From a checkpoint of a small image classifier.
Model: 24-pixel images, depths [4, 4, 4].
Training: soap at rate 0.0035, 16400 steps, batches of 128, held-out accuracy 100%.
Rows from block 9 of a small image classifier, named by matrix and row number. Rows with one number belong to one channel. Each number is 128 + 24 x the weight over its row's rms, rounded and kept within 0 to 255. All counts start at 0. Numbers have three digits each.
Before each channel's rows are labels from the 100 images, of 14976, where the channel reaches its highest value: "top examples" is what is common among them; "peak at" is the part of the image that holds the peak. Only what is clearly more common there than usual is listed. The data: gratings and oriented noise at many angles and scales. In brackets: how many of the 100.
# convs0: first 3x3 conv (model.blocks.9.convs.0.weight, 96x96x3x3, each kernel summed), inputs 0-47
# convs1: second 3x3 conv (model.blocks.9.convs.1.weight, 96x96x3x3, transposed, each kernel summed), outputs 0-47

top examples: stripes at 0 degrees (97); windowed patch (82); very coarse (43)
peak at: middle left (51)
convs0.91:158136118141132149106111152140081140128089114160126143112152125107122108145114152141133121137037104137145097126159104135167126114121119125107140
convs1.91:159120141127110154138137134126114133103128123133137158139155156177140129110147094121080116124182138145119121159143103102147150148134088094147136

top examples: stripes at 30 degrees (82); windowed patch (81)
peak at: centre (36); middle left (32)
convs0.10:146118174094174165105160116122112130107135119136161097185109102106093154084083118082135109141180127124130149139132144131120115130139128129091085
convs1.10:134132134139125104135082146182147124102147108163154118090170104159137101122116114126106112166103151112146138077120123115129169116165156125114109

top examples: stripes at 0 degrees (99)
peak at: centre (52); middle right (28)
convs0.2:088161111125132133158132120077115119103177154130156157122128103111122129200130091132186102146117129120096106120092107121096151105115122116166107
convs1.2:120120152107146097107128142179147099135113065146108115124122151108140164186114127146131119104141101138156128146137159112137050121127112145165123

top examples: stripes at 165 degrees (100); windowed patch (71)
peak at: middle left (42); centre (35)
convs0.47:112127157100091115101136132164119108113175129126129147116136135145146119128123138138122106125132144169116163113124157139162140167122132148118110
convs1.47:144180135110110120169219148054079133130140141164113131138128142145111135152177100124136183139119129121101105157134157123134148163138078106141138

top examples: stripes at 165 degrees (78); low contrast (67); very coarse (61); kind: windowed patch (38)
peak at: middle right (45)
convs0.27:152099133102117133111110173128102143112084130116147078102101102089137131112094149114101102135126140090127138141157117121089103099135114110087127
convs1.27:129147129124096165200169093055097114116100170113131117138110131116116114143173129136123177103111110139103116163135121117146125122117139085152129

top examples: stripes at 165 degrees (99); windowed patch (56); very coarse (46)
peak at: centre (50); top centre (34)
convs0.68:115114116118114101121145163114145139149131100131142121106123086140105120135123114088112155106118135137127126128159138127144102193122133104126123
convs1.68:126156130131141143147179127072083096113143145165127117128124162108138132135148114115151165105123117120116104158168159122123118144127073089145126

top examples: stripes at 60 degrees (87); windowed patch (65); very coarse (45)
peak at: top centre (43)
convs0.57:153128133103085125129134194143138117104144120146150132117151138105130148120126137123141107143132140145104101135158145120126141116130193122085111
convs1.57:150157158103106129117149104159136123109136170115136182124129120133125103109186099149123099156118115155152143145105133109129138116131102123130182

top examples: windowed patch (86); stripes at 90 degrees (61); stripes at 75 degrees (39)
peak at: centre (36); bottom centre (32)
convs0.95:105112089086122163085133116125125142087103134118151096142159115127122086166127117129119138183105112120086075151125111138129154146139136129154101
convs1.95:129107129105147079143131135169119134139138080199096134143160133141129121166119107137130111183146117125128141131130168114147085142156144145169106

top examples: stripes at 30 degrees (98); windowed patch (41)
peak at: middle left (32)
convs0.25:172120125124138132117100160134118131107113142151138166125171149103089101087097142155122099133074120110147118118176130123114109109150147078092103
convs1.25:108082116187143148146149116103141123098096165122146114126127110162151108131118142107119130117126180185111157174154118134140131115121129095161141

top examples: stripes at 30 degrees (100)
peak at: centre (47); bottom centre (30)
convs0.51:100090127099105141127169090146142129113144128159203126134116137125087140145118105078161076122171148121114112169172139150129114151139156118103105
convs1.51:171118136155126143138056153143166158118140102136185121156131108180134083121122120121129115156101169159163133085127099138144165117121150103106121

top examples: windowed patch (79); stripes at 45 degrees (73); stripes at 165 degrees (27)
peak at: bottom centre (42)
convs0.15:100131120133110120116142122128114089130111112135088110124092097151152119108148113139112155110116114146112130136079114135146100150130145125134114
convs1.15:145171125092127142163190130111079117111120151133121119125102164113117148143197101138132167104130109130071097142145146130134147138101119110130108

top examples: stripes at 30 degrees (100); windowed patch (57)
peak at: bottom right (40)
convs0.94:075139138087131157105166097094136123121134124134173115133092175126096168126106101097123121136157149143150114128141148124107127120115162109096107
convs1.94:146110124147122151140080150156136146111121148123204123146115105178142096108138148129101108120157185137129134128127067151146163117139142091128140

top examples: windowed patch (69); stripes at 15 degrees (54); stripes at 75 degrees (46)
peak at: centre (30); middle left (28)
convs0.86:140127173095177180104135118137132116113127109106106143194095124117151117098110083099122116165118114140124117139148129134133123103155121123108126
convs1.86:134128088144124128139133131155104133146137162204089148106155132111089116097096119122141090179153129132141134153125127129100125133182141092085105

top examples: windowed patch (68); stripes at 135 degrees (66); stripes at 45 degrees (34)
peak at: centre (37)
convs0.71:135119164111121140098163136123096134111112124146162120142100180125129135126125147098142121149114129116134119135114145148153130124124135162074090
convs1.71:160114123125135143144109149126134122121095073135122128137095154153149123161165095144136122153109134132141110092110128121122170116116135162109086

top examples: windowed patch (68); stripes at 105 degrees (57); stripes at 60 degrees (43)
peak at: centre (41)
convs0.30:150103115143106095141086129122136154163142094120101118115102126142144113094127126126117123099126134131148134131117130078096128151116115111110089
convs1.30:109128125155125131106137127147117114080130136152130100098131167095128116132089161115150144110107106118151112168161131120140101112105085127134122

top examples: stripes at 75 degrees (91); windowed patch (59); very coarse (46)
peak at: middle left (41); bottom left (37)
convs0.35:109125114114053098095122164167099128100109128175151151101117165128091125083129180146148119105084121101169164092153112104134118111097117112102130
convs1.35:120106121123133101110119089098124115136106133163118121159169103133141107082131114150114113224130125137130156158136120130144081146154124109141124

top examples: stripes at 60 degrees (73); windowed patch (67)
peak at: centre (39); middle right (30)
convs0.59:121145104126118154147089160155127137132140143129090114147142156112112095114172129161114126157117110145111138167084108100144140127144132153145118
convs1.59:139143126118115101111130149184128135103122111164110165113195111109109122108099130130142159116145110115140155149136103110120135138161132123149138

top examples: windowed patch (47); stripes at 60 degrees (44); stripes at 30 degrees (39)
peak at: middle right (28)
convs0.73:174130132124096119123118105118108109103081118145089150105167148107103129110095147139140140123077117117148103104171119133158136101130114136104135
convs1.73:161117107152100123128105164117134142111098158127145150122122142157128146142147125136135089137144181193123136197128111129114145127132144114083141

top examples: stripes at 165 degrees (100); windowed patch (71)
peak at: middle left (36)
convs0.0:099137119111138134085133080118146089132147111132138109106164088152098121124109097107113132114116129142107148104109126134150127168132175087093119
convs1.0:128145136140125130159198124065079093105125147159106129127111136100111145139146129116135190121117123105114112154156147131113117129113067085136139

top examples: stripes at 60 degrees (89); windowed patch (45); filtered noise (37)
peak at: middle left (44)
convs0.4:145129132116114150135118110165121108120115132147150130073167130125126128103139188115105129105088107131127131136126111116157127115140149117074151
convs1.4:150148153155121136110108143132142098087131150117135198125146127116146140122129129100129124118084117151139149149114149112114122134109127133120109

top examples: windowed patch (81); stripes at 15 degrees (70); very coarse (45)
peak at: middle left (28)
convs0.23:122155133132144176120100065128083124128123152128106145143161155147142111117150172113127121143108109165149159134177117148126151128130131129144137
convs1.23:140140125089128134212178152109100127126126182155098121139105161129098137120123136138117148102152110143098157193121137135128149128117125107090145

top examples: stripes at 75 degrees (71); filtered noise (41); windowed patch (35)
peak at: middle left (43); top left (31)
convs0.38:156116140132105138136096114157053121105131120131122116113102142123129111107134127123120089111097125127133115113123101103108104105106140060125125
convs1.38:120133125142116113164094128149138116125111123163095143091148120137123111100123117145106130163134115128143157106129101139149147141207150115116118

top examples: windowed patch (54); stripes at 75 degrees (36)
peak at: centre (29)
convs0.75:108123130128131151159109155139085115157132122117135173163144115160132144109143182141127114138091094173166199174109119133139132098099109122153132
convs1.75:144164152136125160143148127139113118173132136138098135144173125150154140105137122144123181122146124107130162143128132126146127148141135147134137

top examples: stripes at 60 degrees (100); windowed patch (69)
peak at: bottom centre (48)
convs0.61:153135164093114132139127164165119132126128131143131136127160109143130161141127156143119140174125131153154163180141170129183144105122172114117139
convs1.61:161116167134093120143100142113103120123121143156115163121186136163131125121141128145128129146107146146172139194123105111122113137135121133145083

top examples: windowed patch (38); stripes at 60 degrees (30); stripes at 0 degrees (28)
peak at: centre (31)
convs0.6:129135137137156134103139132140132118125108075160135102125149117136115125081132150112160140118117163115122094125127127135108126163144121085099161
convs1.6:119110142129089148124153118054082126130122164153117109118134141093104128129139159126131181126109112138119125173160147138127117114129108110166127

top examples: windowed patch (65); very coarse (49); stripes at 165 degrees (35)
peak at: centre (32)
convs0.50:154151153112122136162111128137135117120147147130139142118170135119123139160147154149124126162112144123091106160133150122153181107128133118150110
convs1.50:124173141114095148097149113110138134104143147148106143150155137122132153123124158162139166086121149128116166170118106132143150132140149111153155

top examples: stripes at 120 degrees (99); windowed patch (61)
peak at: top centre (31); centre (27)
convs0.39:171122119136142149105159137168103115141123060166099121112144145141121147100144154134125109118114104162143115113145135133112124117133128107110159
convs1.39:148110136110100138133111151130095157159178150125126134149112150108131154139111171164100138147132132134112136110120132157116127111109142088177160